python train.py --text_encoder_fused_qkv=true --head_dim=32 --fused_qkv=false --width=128 --positions="conv" --optimizer="muon" --nesterov=true
Rows from block 4 of the denoiser, named by matrix and row number. Rows with one number belong to one neuron. Each number is 500 + 40 x the weight over its row's rms, rounded and kept within 0 to 999. All counts start at 0. Numbers have three digits each.
# fc1: MLP up (model.blocks.4.mlp.fc1.weight, 512x128), inputs 0-63
# fc2: MLP down (model.blocks.4.mlp.fc2.weight, 128x512, transposed), outputs 0-63
fc1.69:465444497399549435500473468508441478502515442502525544502479546445429530524477482474464505571530465493594467455541456528459509445528548484465519515487555428480457474468455510558469483461538445
fc2.69:496458455478547433501442568582515519524482466494573544518509483546493501481493505517528534409535496546581526424441546536493522431538509457448420493467466519482452541455526521473536487482520579
fc1.70:494520558391477520498502442453482528591545476466469531515559515517467510504495418525517501522534525502538435512529511499521481504579498520412502506503470488485476584464491554513449527513532503
fc2.70:514505518484507532481557492560528464589514513528490490636595484477486481486471499480554469476522438508521513508483502484521471483512549438501511482503545478542463610486544599447445471493483475
fc1.71:428463582502502526496510481471523550493481499513501526553495543464529525536519464547459496518422471529480499559557468503498466478486462517533580416422506554491505480518513517512409535528493483
fc2.71:449550510489534450421532437542593466470508520552488503502492605498532543507518395502497480575498553508514524500454480504466458503487480555499519549433467421538569505505459476552438494503541513
fc1.72:512572580529513469463485495543447490494468507444595497495532484494521516481451533504475535461442475487490415495594469493585512467507414476471466466450455476484532516522500495450478507479468538
fc2.72:546470488451535477526480445477510507486500497583587506507500570489526460490500525510484532528569498527507611538456597475515482533501596559527462443499438547476413482521547491496467512516535493
fc1.73:580475504566513530526516553516437468490479459574570502402475440472510514454494497461464428462537492552541463594519439509514471580505526495521553474538536529496534475492497508476528463440580524
fc2.73:396438518495551495508465468574452532505502520532465480482516505504532506462492542472487471485519508503523475548561628502474548573561475488509437500535466534502481488566518511509553507472476533
fc1.75:498456407469537454457536529433577549497534465571457506503498460518510464509475470503429472447575547480486533492536560463487552531466463466416545528473493505556521514446422473489529483523524519
fc2.75:514497579486510459511471518475541507524581498499448497495431499505525595451551519412496489513558490527505454514461452495510531511480530571543445455506523456511570433493457522489495512533499514
fc1.79:498472559558507548517546516454534508517475482537547515499443523521538483489522489569463451512512495521408552530517495515537520481628537527511503531515457492567526472490524462500520497494564515
fc2.79:554535545502522504490525518483480473549458510592476503546485459500470468514513528528546520492463517550510519439498520524593538433433523495501490450492464497505519534499571518595514503485534519
fc1.80:523485478565522517548502538393503524506501490546526472402523474531515534516485514508387429486538470542509502464456494510463500471511452461550511506489463519579507524504569499530535528513566511
fc2.80:533513497464500544499492448564476536497513509529462486498505547488473454501435463499488457559478512412451538428555544497492470436508547510489527555504549467525478475497484487478494502550459463
fc1.81:567501549453398562574518454431481502516505538437522529461478480495478435457488510460542492569605440420517491567552486555491527475538505517549500431475540507450472520515489470501507497527475533
fc2.81:507517464491452459501525502544630517527520505524508518540499471522528532471544494475528465512545512500508643503495533504580438505525465492527466453534487498439501497498465544478423545500491496
fc1.82:509378535585492501558491446448506463449510471531520524452504479477432504527505518488468436574499540443499507521474590519473545534486625556551483464480542460536548529534437498547556485533543501
fc2.82:549459577482517493468545435541499530480539552483540499533476514481480471520482543552498426581485477546537414569536541460599560522438517475503549481414494604515521426462519515443468518480459477
fc1.83:455514538517482528574536542472520529457509526556533559480521499481408516525463527438449553511574504462485482513485501542472542544537523492575552551524520487402512510516513536489431535454518542
fc2.83:527488524439539524520526477509478486498519506516547483477503514483506551518535499521538451572413505570509383501449501488534479511474538559531551488447477460526521479425539484414567498481443474
fc1.84:535503484486459439417507557526476506442530517517384516571480484485476510512503530492463535424506532515542545520591513467540544408435547479464452526563534483454528486544524476440542525519523534
fc2.84:436533543507380474447475419477486496542447450467382487591483499538471497493521467475441456577423503535469454524420493527511479441408471499454599506516531492455495494525518469544546498588491516
fc1.85:481543469471505494480463492552458439432459533515494457560474491479518512546449474474421533417438515507436528410500477537491500480475462425502432415485508499473529560491489447504508437471469508
fc2.85:488512535465525502478587495504537533423554514544443482504454480541528448531510479450455463524439525465612440433586530511524514497427500519426583465502470519492499563527564488496498552482542568
fc1.87:503533487496479461492505482518486580491590452490465497501469486538505494493481511469502516481481531507601538492461501504506541504532487524453489598472464468477471473464532499504497466491473487
fc2.87:521547497516474462507467490493515452439430490554489513564467481486521500469437562521547558443512458534537421484552513497472538499508510482564497488487566537460493420503499531506534571492528389
fc1.89:484496477444517487517519496476484487501463529520466611514466497457520518471530494563534463524495474503553552501495495629494503493562515486595522574483461434485464607533500530533513508468506506
fc2.89:502469447440511441551496482527481508492538554486512530502469533543508497434518494501545433473491517493557457473463554574549574535534494530634493494515550558445467573511528526508471488500499522
fc1.92:546481476502458494521483487519465505518497557486474446497498423515507424517496485507466497475380487587482480548509546471599567523456388493503465462511518488496553474571508501476474497487519494
fc2.92:505428512453506450557495479490532503565564505504475481472476540455428514447504464484454580537497478540484478521574507518509534578459536543545464509449520563487567495584549523540508448535512487
fc1.95:597464506513583497461506475497550501464532477521472479542478476445509498499578511487503532529517499552477570523558511489598531544491466512440477481520528454530549495579484440499500470481535560
fc2.95:441438481522561422551531556505430507496463489469583488479501583497538491525466489467453488479509476547462462510498519513536471521514529504428469464513530528536554506561484468413539492448484517
fc1.98:481495499509538509525520466491536456439565501509559510567487511510493478546461521433498535538428532395498570490549508470563570539531517451451503493462410431514469476504479511536500447530489488
fc2.98:502546530483583534477442431508466494535519465513511492554488400545482516435525493506501605590538498423443475449485525516529531504470411528491477544483563514483465480510482519406511471515437556
fc1.99:538580474599492500492489468521511478518476499490485550498573502546516497569490502462538446528479537472452593517500502428539498439490510482482515566573528494532538574482512488482478624519499449
fc2.99:516488469505487476484514586473556486458451506526502412471454473517486490465441519473489518421499510526549510459474521595488510458548513502515543521513554473521465434534488509458537630498473430
fc1.100:464540464557549490584574488535555503535515502473469515492469456521498464533518467477515545520482495534436552499465498512485538540470509468447519495498527467520507470470474523513484592509410471
fc2.100:530529479443552499578484471473471532464524533508477501540475491517464500509525493556493539519465530517396460503534507492440496524517599483488490511480513583552514403524469506466478391487561557
fc1.101:494532503371474563466515431500499535447458472521459505496501492442462481530417472476427512534513433527529470489506526552504517500526497500539503518522498452391518533415497501556510528494507569
fc2.101:526533401482494527454384563484459470470521474497487485488522491498473493526419480492451527411490498534546535499493464576459526531490549561444502562547517517379571544447539487454511488479466499
fc1.102:474533516505532494476540467483482534502454443504519500504546475572438440450520437487457493452456564530407453468513517422521537523482497456471506521486445510504481534481485477430482486475567477
fc2.102:479558604496548509523465454460503554498574433477506505564493551453513532452580550463490523572517499527445531532446449509595548516523490458552465518554522485513474499477460542546489470536411538
fc1.103:526494438485489520488518478473511531473495509473502463494593508467505509484544424482445510428513576491462512531421502560463502528432456491518470462521482516465519489480543527503557582505483477
fc2.103:474523475489485518505584517481519492471581502492528478459549507504576470518557443510493522488549475482511492510477517512447529575479502510544535480489523464514492458497488514506511432514473569
fc1.104:483514623465484487509483418479483502486520516544444536494416478531508498562528461473489499418514563515519501483547531407570536545556449451549546475528455519515520472498494514491481541531447473
fc2.104:487484421510527525492536535486463558553536509485473512506566500513511477402510471542495505608504548474486463480507524570512452488491490491471521465460558491487503423488516452529503565499511469
fc1.105:390575434492502526526456525486490492484495489470548458578495450534407450523464506461513460462459520496489497441479492537553514539524509403511453520483508512465558512475530516476538515505470468
fc2.105:641489526519465519597474455505504483571485485579545484578503507482423587493475546524516496538494495506459523448533526488549498494524536593495527474514537525487564535456451536467577471538496468
fc1.107:556501468436529489535531481482524475459491547481505452543470452503545543542524460496460521512517520448470510531465512470493494618502452517525558440488474471496496563490507552514527485512446506
fc2.107:444506438515527500515453470514508507478558518600555513534517514457534545510446514497428499507539460451534552509537524491530464603453593405517450482543491499458490624568512505527512486500582453
fc1.108:426447512555464487504589524540510542513507515533526491471442499530583520520512462510538531453502508457509469453485528546460478480503519465457510481449440471523548614468517497527552482572566458
fc2.108:559472509479466486477446518504465514439508479476535488472436456530580485517520536533556564527521474504511519477453491516514437460532474557506485493510516540547548642512484557441529529522386490
fc1.109:525518457523515536484554521528577519484485506471500480461519489528529476570519504520534556488506469460586511518537509538533514515448534465466546517509563522526550567492387556517501508478542474
fc2.109:518475485495556498492510495599429508489463524441508515461504577497498475492490456547415467501432502453485453465471493511508507508531521496484590588472487530480526461523423497517570527474455454
fc1.111:434530558540608572581507449557550493529485517481534482498511511493495538479509537458507575587571496447534506461549518525522562510565509511522464551527529513493517483457549504569469495593532515
fc2.111:512459482541607470552506570526491497496499542498464518446502573508436471491507512542463450429478493446507560499448468470448586517561530510496589524477462511469470495449469499501494484536427492
fc1.112:431576535467543458453562436477570511475531478460468588513443450490553591482564492476487468560493529495516477505597484482519454566533494523466478518584501496481444524493458504522529476537492477
fc2.112:550554475548467471525487496543433509527456501511489528532479522492517533489535518532422514426544488528486544514403517499509442529552544391467562519530516484502498540489529463494475484570484553
fc1.113:519528517527440458528496522459416457478516468493484472533489494508556512567536503453604475554420424490522512503527510460533539534522421494504428477539530519479553564530566504517472445520489552
fc2.113:450423508463488533442504402510449503516486494514519500478511461511525359457497521530488423598594500505517489516510558512450484466419455502523498448472543529535549445505563522553458458485537518
fc1.116:444501417503555526585533523571483528508475573441496528485497485547540454470504558467507561465486510459473387464456608522488535492529523460497514565491498528461512526510557424465494458515543523
fc2.116:590510521557553493499509487497540513520476511516433480441539477480513491502466470476516525512540516422467560444490447527432504510547452491435492556524441441545539522522502529536493492507488472
fc1.117:439593501519493514487516484545422521462499457522471448485496491523510531551495519443526516540495528510391569426488554448541431518530459526466499460533558501476505478547503539434541494511460502
fc2.117:504485543541468527468504494471579533596476513544505465507530504479506440470520490531493518530490550469520553473549479481435414478471529439563413458539443476500510540506478496497440549529455565
fc1.118:491406523468614526494456446447559498547492464494484455484502485486495503498474474538466595557496518500490454437464498493488486497520526533504455473443502497501482523525411508451443480447493536
fc2.118:504507546453540517534475483464460477466513520542474478552512527490422503492520544559448549505525512491485476455467492534502474490437573502496533477493457507564456534544588510532538543411483527
fc1.120:515544497501561573499560543441421511496454472476395511459472493475479514504435530537456467491531468483550567475523494512420501561508510507510460583495470460504466477505472502487519511409471496
fc2.120:554586529532591541518509494502525502526517485517424506499540536490464499531482463505495450484503503472539447513468439509541479522493494534498529527488458493486437493470481517573428469397497506
fc1.121:479543482492475472437442496604538493464582471474412477525510451478543534492450479519494470515480451493458485590442509477468524511525484541494538500516449509512366477514533476442511526557515499
fc2.121:508405514485493513528443521402496510528492476525414493516497558516569483482498483461558476463525516427519535529496594489521503525542540432492492484535541526436477471475459494507491507578511498
fc1.122:485569494438460491508461495518445517506515511562451541455489512495532495515407497534497579492533524528553452489450501511474421545547471473479423540517422503525515493477505478505539576484585478
fc2.122:542503485529501531438516577545571478498513471512553499419481448501557579501507458452538480431579490450466558581539406525471502552572518543503510554497480407448517476512468504560487477503536460
fc1.124:501466489532535519478506504490501517523524586487517488494528536548482492505450503464488463529522456358562528472404462481478478503518566535484501517538480423517543527472449462411498497522522536
fc2.124:472445575488522512441555445484449484453480468394513505502526503497494490525491507488499503525489538519504492526538504539492472546478424467478522483483554599525440523562532511579515510513511476
fc1.125:446449506495476464509526495513518486522526456560519509553512510486451495483577531470473464509455527464456526524468542494444515488445520529528583517558568447453493487467432482519498486545468503
fc2.125:528486539489452523479508495548420520493492462493582488476502444529476448507512516457553430474484505429468450537539421518497510543493434492462491538554487516477443505488508480548499501490530509
fc1.126:508498446542409556520481531480513505462488488441525463504490459511502500506502459508498544414508491484475504516535540545494508455482461495496502486487499497543572520497454505498486489425473467
fc2.126:464525483504446571525452419438492499497531568483486484479484477526553459478520408473397522568510504449480454518430414501496489456540546503541574585483552513474588493548471487459432537504529452
fc1.127:489543430457515534525504525472529516457534487435403426478525532408491531475470552405476521489464439498449531480533515519496504490543513449408466453489498450521535548498475528491476591483439517
fc2.127:508514527536473492508516483557409507539485493526497527462479439477505464495463540478458450471432430571508447504447549502490510522564504449508514467500488527437536497418469503472439532561527493
fc1.129:556490555511557506489563494423453550450443414477475533533478468520519458511603463503484490535522516500485509506574469486398518513510540518491467490566451436474515544503459485528516499499517522
fc2.129:483440520497491497523480534578509510518486447506518454495492541481504526508560520508440531467529493510479527459429546516522450516524515427472548476531506538546535565477523562470477511521530451
fc1.130:461517494523446472549386491522531488506503480459513514397477493482479510481490477481485485467558462479483508477448484455439480521510492470518560470471570503448463466559554474441536531530618485
fc2.130:478535547513451478466581406531475514500521475574557528544507429524516482484496511491548515572553492498506501428612489487515463498551495467510436494481478506475516542568473536565455466491492462
fc1.131:555511485464419527424512470417474521504541496456421553477520482516557547505438497495513485555420516496586525544534497492507553528505485487519497564489509484525432489490472469526483489517593514
fc2.131:565476505488502517483502508494495507515507529562512518488519557502495520516494488508528387481509479516455538438503502517522520500527540516483491531484498518446580507555393507477499495489504504
fc1.133:536482422493457534568481554539402472534471516482577481513502542519550467499541461466591537504427509525529502452460522513485416546476479502500510498547467482529410540515413519438472507484493479
fc2.133:503459488537556415526421519412519483484508492444529493502507522506487552484475550539496584460569497591511553507573470510549525498527480420539521503539484530470550495471515491537510482434387549
fc1.134:513445453546550539530480574449548486486485490542457507531508505520592517462461563463460496448438544553464513520426489467560565512540526434549418602423549523471464523470509479525518471492434540
fc2.134:510504504423560452538460437529506483569539468461490448444478571468580466491493455473492448570472498481495486488473562438510549500584524552559509543465434552496470500537501538491482488476509451
fc1.135:435546481505444608535452510461496500517505477544547511438542579501639536495542608482500486488502514523496481534474489515443425562515597556492594557432528473482454496497473510518480492516533458
fc2.135:529518543534569538494516520494482513518471469467504512469530509497432409497519552489481424460532503516512496559490486478424463473529421487481456512568437392476422540508493513553592550468481479
fc1.136:542570460469435514517442471444462500500469422550449470454477460500479460500399456526490427480434537518529485474536505518575409567506509444490462481433497488514459521544500526470557490456592464
fc2.136:428432516547466483511472536508488525486484492535462524514513503528497563495490486490511490481578537445558482431402432517481469442499544468469545521501516509567508498507433521436507516490453500
fc1.140:481486517492460542485537473489512527488484499491458549587516502517509511457457553449440466478460509552457511543525492467511414473488479446536455500544471466435528537530543588545521471462488540
fc2.140:497484497513450472496510461611423502582528529626484526503551468457478450504492515486531494455522504508476452529513558494501391536556506570528546492558510586475523550521496576524487502522532504
fc1.141:505528526390508549456541504501459533603467538514490455487502473468429556555492472428477476539463460482513436453470506585559521509554498445564494487511496503467488510495510517435494488474498602
fc2.141:431513534515519479468559501479510512569429556561463497490458550483454471553451555521436464465511473542477497481563498580553587582493558482517510503534483488506514475491513499575517512469476491
fc1.142:506497431511529525524502469571511448416493541475509475473561449460528508550582550413527505512492411495413530493514509498473501450508518539545555474553506493440490476523495478499478538469478567
fc2.142:464503441590458553554478527472473517447505509537494522546524500517502520540479529531387538423507540533414482512419495507478507482536531471472523474511444517507545513489519453465463477497477457
fc1.144:512476495452516446603494509436540510437547492436490454548476515547490447472463492460545460473489428507509548453492514482472445552533546564519487522479451556464430509523480470571457527506517413
fc2.144:482478548490498460572519395504484483499508474528472448496492351431473482465457477531544433577481499486495451445457453506488449550507464434525499497463520471497471511472483489424439458546502492
fc1.145:512476569492469511561425452465496476557523469535498562515469507562559499555491536467472493544549536414518544527453539485540578508494531563498486485486508522550501497513488451519468500499529575
fc2.145:512501496442461521559545563516384511519506458507544492466464567512520485492544476533477501455549479492494497483505473514544598436452465458470495480466522493489537513507534502530509509544533521
fc1.146:465514375479504515493511547460540568510545481532524538497555484492492492539534467563465435466518483452495465463463524474508524502453444544438470519490521492448495472416449510561546531532492495
fc2.146:588509426576522536498413493508480502594428470441482520553529498502534468510524519539453479521511507471500552544444491499535546555443524451473496515538490528482476484420529533485531470547467478
fc1.147:490508527460487509463493521470357473532513506445573476522512495468458519514454562490473500485444476465461526481502509515500454484496505440552541521486508499502583484553563477585497508452503510
fc2.147:517487533517462445526469429463511494475522527390515494491519472479514499505457466516447465543512492543484473495498518478474566472547542489540570550436429562448492469493512522574464466554510476
fc1.148:441560495519465499456476427514386514511507419578524468472468481518517556494491433446491468513470500495441531431492438497558488445529528489472441474518446485570529526480454504537498503466481475
fc2.148:547522519525535481490534473505454469471510488490572513527504419483430497494465512507549493480481448524475516524550514460488476370535546465511441496512448525502450522518538486515476487478511507
fc1.149:657561466531526546506556513502500556523428466545468496458491548546475466511469464447569512449536541524554511471457496530492510472510469449485525480511462433528575487436504467559487502533486486
fc2.149:341534555490486523546562487560456535493508437430479529478542458496496481494484532474548496533541510466546430461522546523539450493492593452552483465512524522510501511434550528535514473462490476
fc1.150:486471387492493497526423494537443446473546473495524426527566490530528487559504491479511509514511492501468490496511525527480497494441569525515505458501555532559559547491497602476528455497485524
fc2.150:513451476497485500546611486501503480495445492481542441457531500498532505496514508555438512482485506461499461494496511523483537455472472443504502493450444468603483596500551507422548585505490472
fc1.153:507559484456499516508469511488480504490487508595549490565516537486465443460533485434555515472429482549448525523575534463557500453540457471503429503556455519400488502582520503485510507524595518
fc2.153:471553510494518451521527565505445475440486500491478488495495477484487504502497582528526546391536507436573490473567529519527506490557497476532462440451503498592476505572543466509505491500446516
fc1.154:480471503485566494525467452463478512429473484524440533563511508451505523517517505500458541595582517509560551544510478519486499475482567539438499484488419379478515524501494557480426442538503484
fc2.154:537456500450539512510495479577483514545514486497456495473516472519476494484501500624389534540485457557515435481487533542542523511534508452520476509451524568491489536520553631566518528541558464
fc1.157:493507485509519484504515467464488476460557472457457574550493508549484522493588461488489465465603507504524523485518515462579519497527468481481505489501511477507508525450477503507487479451495517
fc2.157:546469457529495513428510539521542497519468469507524541453533487490477475530490442494514512455550535573519472553457514508544486493499577524541542493503499506543481552490497526487483537494523442
fc1.158:459480481458485510531451441447512455542435432493497499493526506427539504508511464473565495534520526488441488508519507552508510444526469493501508397445489480450451478493491485521477525466514391
fc2.158:517549465479502541497563582492496478600582439534486491477519518529502520490470509524578524461531460488474478560497480527517522472538544509538486504332444485462465492517506462501457484465511500
fc1.160:487471445500402530457478430525466564473512454470423499455589470496506442526470479505449447522504466505457456554483432497501488478470550459517597415460449488492503571447472525444516505449531511
fc2.160:547508506484416526510512519477500477516486466517431490524498455477491533540491510528512449513538546492507488509549543521519505511405477525497431460484467476580515545454598541568484515474521533
fc1.162:446530460537524486584472486429520486529510490496615474470524482517481517497537510470510490502502544494553557450480514454471423510481589574500548547516557494580519473512510499486498489536609478
fc2.162:542520494482482505532399481476506490541512490503492538570480462516524530494510541595526484498509505468455542467447475502612523423510569494508507475470489525513499477506567524602497495474502544
fc1.163:495552398513502535540492559511492518475479421507461485518526543508502456512482470479543482446496507572509454474501525538512457458531572472509492538445512520457546527456539517487529486495576503
fc2.163:459554511496399493517578509543519521526473478553412497527527559493531558503456498485470511490421529456519509432511510518522471503512470511538508470516584427507477517511410522519444500559515488
fc1.164:528565505470445484476504502457509636523451468488490454538452495521549514484452516448475501480476503508446513484557516517434530505518470533459480580498530468517522450544470541517512469516462484
fc2.164:528422476447468469498521449499537507516447511543574488435510503496529384509483417478463490573480495535555438482509547454502555523477449492473523517449395556460532531547486523553492461501545507
fc1.165:565588481500497527535575516544476511516518505545426524494507460485572588489496453496520496486483532522497488529517505502417487508512466498482506497504545591528406457523495481498535543540497488
fc2.165:496418494527478553514404501380455523486476561560478531543525514524476527546447513547469481486540484511499515551505444503463443500430505473528419471479406467574494549493519458448541490468516470
fc1.166:520595571481502496606482448512492445508462455450508538497449474494450539484506524463559507558456475427515467465521483495448517482550503528545473565539559520448485419533561476507503511547484489
fc2.166:426531476515479522521509476492510517475532506480532531481468522471509474494534439451513544482428498409500539452471517430433501520592505464534604613530509495415448439512438442436490493533533484
fc1.167:495549475529485455502501504417545523488482525423527462511549489547470448516467432491506458447437416490474469412461525487501524474445458535453484476475520452491442546432515448466431513405478546
fc2.167:497477480522516471526475459507474520497512505454498485522455492548491482444483515459549474488476445452656459488464508463478459491510475428528483523474514536481464446474513502509469547398493622
fc1.168:476611491476442485532437463484481500469446552485468485433504499502512504545546497455504543510502516487563468470469579477546505467556412558493538530476409555425507467463516501539422505506475469
fc2.168:518486552466481537533503448461500535490481509552559486531450429491581516477562552538502446512543500455523470431480486510504537457511494449490480467488518436562555499456519508451464516430526493
fc1.169:523512559504533515513475476501495526482442460436487591500471540525463480556526490576455444499520543478428446447541539522514480525497505509618558477529491516499462506514467528474514497490513546
fc2.169:504504500449531499510523489534403471541479506437410485481462533522461576460466457487554533495502542510494468517473494424525484553558520488446537481498517562425502469411494493534491496600386505
fc1.170:446571513520488495525544473558489486505474507514514511534494462499595483473553482516480490506499491543501480404464539474477506452572436460540512517444423536477510491464534478451557514532497475
fc2.170:491472474539442438562504541464514502521487492552524500504527429482626457476486501499495498449456474503514446514483392515479505489502566511449522496533504444469597526433530506522499485425546508
fc1.172:481420502511458439478536485553535528529540478437446468512593481488491468547516493542516567511503452444535542511511495432467580412406502517450512425481463436458464535517504478447514528483485559
fc2.172:502463451477430397544508501464522516549458483588497480567557511450455488566453499556533512503478506468443473497491469486541539389477493476485500458507551514477524522527512564526498495515503482
fc1.173:529509488499452491469465520442558439454469399487450486449484460535500519501534538505481443503559482513548503550456514543537472523466469468552482505426518485470459563496487513453552516431577419
fc2.173:455497532436452505516550518491369498551521433429430477442473480543482480473589511530446466487582489511509464559507490497517485504491500508505483473444416483495468525518556500546557505459485518
fc1.174:539537388539490447513541447499486498528525482524467497510517505446505476457528454422497511481449507532384541461517478582486509479570503481626471534435502496435460538520465490487490465483447544
fc2.174:482507315496468496457499493484524512534450495539534493452505512529561525511532381468439507471507500539530502479505515560447525454583509464566454484476468504448484543520518546531490517496481437
fc1.175:528484454495521471597514467464477509574469457531514568530484424542500521525555517450526498547529498508474494458445403546498552547466505508546494510540506427566472439505479601479523480541508539
fc2.175:547504517509480543561523533539467405469474447439562476491502598428538510481513518533523485499512464419484497503516564490510469521472495511533482495476475569566521495499532527519511451510511490
fc1.176:461447513451428439528553487582479526520522495481436514502559473522515439492450462500514553463446486541489440524480550531525481512443542502487515431503502509503480521487499519499487514511428490
fc2.176:457430471500379426518487555431519507461486516512450554501485553517514474506411504511496540475446512469486548482447424475535480490466503504540466455511504501471468500480465499484539513504532513
fc1.177:479532450495481466403506532432518576516539560468492517532507473482506509459493528411513469481477568500528527471497480394458536475448510454519522526475386513485482481496484509468503526427486554
fc2.177:483397512526534453454530527503520494481515519536497528494501523474591552539462532543462534483486466513482492463516498518484561523512560510546529457510579469562508534461478528555497458488484431
fc1.179:517521390363511542463520411453492519548437513527475576536479502586495508484484505521445555544501545500503503490481504437506492460499492476445490597530512510459490551521517524513493421495495418
fc2.179:469459368417496463447470486461522483523554506506497496481499480450520547471505458471526497513513505486456484499484513422523509506511480478533519510490450537565451558511498547515466565509500519
fc1.180:465462451478456493523503446498494496558458512485498490463476469495483482564491513503539496444512480524530491540405499562477470457461502489345510408491459512484452507563525449515465498510498497
fc2.180:502410410535516471546558502554516510479540526430549538562502506481467486519464515503509505496512478550520532528489520521532440482423491507390499481427519447570473530532489466447435424516464521
fc1.183:457581547463499497467490438585499495512509538525503499492506501486376513511506544474469535595415501550512472434472488494448559541459521476542572521529521505462486474504565545545573543546556527
fc2.183:453495509457473454544508493552545495529536492465467495476507499472503535505549497492497474498420518645545491489481546461409416607507507559493495467467489536441488500502443498506576492490527497
fc1.186:470505518556524456514450513482549488482530425483506462484507475499462591517483581507458498453522485522527500469585514584470524417511527474517555527435540515459534500430515524559519519531550490
fc2.186:449502436537500529553466527511521521570505479528458515484492497513479413521481467508444493464556503493529614453494473472457453436521500473480453506555483489489497510423510534491477506535462476
fc1.187:476488498494471512564451560495457497478486498394505529532506493485576559541475452485502445467534504483544454411432569473489516497480475458495433501515446622439481500474614536497516528450435496
fc2.187:493460501498487518574465474442503497517495544514487525501517562494447482478525532520501496516497457510490485611501466486443484618476578427491459524530551526515493549546422511443571497490545492
fc1.190:465508490542451501582569556502453529504508527510562506479476459514515523448540493497501478455478513489457400489488556511489478431536578469498443535563529525534553521541499469505566497489514533
fc2.190:519471493483469507462507511456532493483549432483512507465497519502497418527545506515466452497465490520485555536484395488518499430521479540575522535480453448557464483567574496463522563451498441
fc1.192:497477465506504495477483470502453522504517441523476527537492496547554504450456493557478516487509566570535397522510527535479502473451535474523477464446482572465554503502497499453492545476439511
fc2.192:467461458392530555534498478512508521515512443521498503396457491500525462485515444478501466548477564547500536497473515535480502510482483514566501472480557474522526501517514523527476452523577416
fc1.193:523508504473435542612493496513523504498507526542447559506530509478506486484459470484481549497517568466493553545498474555509436434499468443539456438411542413473486500586488558486506532435483521
fc2.193:468515522477567462526411453483560432564526470540504566436525505459500546530431495472525528565474510520504392496473490449546419499544474466548521482504539502487488527458479541445505516622479490
fc1.195:459540521522565543516524467549474515524424504399527504538487475478473519491573474512581536564460448502431571508468488508561513524577502491540469535542489518399415513573509498559494482504515523
fc2.195:465497478506563515592470481523463488517487529474512477504525504488533415446510449458495523482466485363434441459447524485508577493620526511422475526490568545467475482504524482472486484524522519
fc1.196:532446550523461491456577482462485550496545458611556488517507477564470421513441528516485511539472548518579460500505484460528567435499524477513492531461472519495549476466572514509587483510488451
fc2.196:504431524501430452407474525522556506476532480487554486494562492438480570517398488490480517518442497523515529464556565490455502419524467474493467516537540497487526472521503556528577538497496541
fc1.197:472514425462582464496484535529440485543443511487486519497509527498523560521586505469509453498499519551508420453529565468458528466494483516532431543518475513511509509526520500509467469519482499
fc2.197:473538559511534425509515452516550466465440535505438491508517471495544494475528490523509463497494529502514512449459414505520480525501473476460534561508422456494562553533535550520510453472529598
fc1.198:526576451552499507421489485532543471486452499507577414482509428466449443538543521505583463511518503574488522525543480495505505495530475501510463517500472505539534460561485510558518541520488480
fc2.198:482481469443504541445516507511457497441510519549618464452460613498465535490472541516530460509544492550484472476490494500439539531494518517494492477437539514571529516487460442486477485537520460
fc1.200:481438503556441611487468537460478507479454502460522467474516419488455504524471480553417515453558529498460467508540547549488534548505499503506494526462460538539467508489433569527425504525441481
fc2.200:500447510531476590561462426542515527533498512538471494503526476508502444501480519465433534567563527464498536511483515508495441497512514488509467502595512362532455491431419523448480508446519496
fc1.202:601472580502484568546526464405488530492471470559537505407478557535482524454475525483470453527534486540433488483497526518544540595548478494528454477503552548454500476424492520552463474499467545
fc2.202:565524471478519520513513509596455482481475519572499496568510452529421510506446467470551515475493473524525479500531518529558511445608616513489474541444522480502520528533453497515427504492540461
fc1.203:525494484579513518542366587560477577523445492493436470573524508567526481460439495548488530413498497498516505489532492474498453527484496477505462488566471450440516510508526443523536503481493461
fc2.203:497434468509459416552340508492538472514537498539494469438510494458540493475496537543472528512498495449567458490498523428575483542484500492526505484490547552578464518548517514517540495509487549
fc1.204:442524423510525431494479500519469478455510484413488445490522530475493517448519417466420496423523496521508491439453579406503551473467461487487474445515505469510520477508480509548510546517529473
fc2.204:489496505506498427380482444439483527503493486601518526495509441493485480475513505544430514555545478505516525455536470532548523469451548481465449486438534545488550498553424564549534454503468532
fc1.205:520552539512596455442539459492461545479499489405461512540498491473510562438528421489511527492462462518470517475520501484481543484505580498468519473492493500416561549561460503378461513506560468
fc2.205:521487462519505526518532572487444508502477500583541498515529561479494513552534529540532528454502463481476583429446521537492555495542569512536558554490557480444515496545468496506492525491502421
fc1.206:472531472474520465500631510532500530399503499565502550460515470556535499375475537524479501537526496523510485478508508478499502549503525443580515509434523531540516651522485460489540431528510514
fc2.206:459459586521538493505508457616466524596455535484514461508491453474507469553480542534516492526519422491472478480522489551487457550523552507444451453506515538558471363460515539492503403506521501
fc1.209:508517555476444513463469452447407485468439472501535490409445519430475495474474458482506475594489430469611492489530465505480461447574515539515494421536448491496536517503525492438469505544466512
fc2.209:485551419545495548433480581526596528502484420550472516479480520512445430515498480428507563426486495498525551549511459503479500506517486502448473489563533476432489533467468539512462503597587564
fc1.210:509504506523472541481432460469496506499440493445440483445480431485473534472511487518493500487522464545457495568491555543513529594504556395548529495424527522478469506482442510473406477527560463
fc2.210:507489512482573523517554490551489519551491491498512483534481520514470481485574497488518571535513503509448562481504456523563534531474507559460540537560529497452602504534485551446512515560450490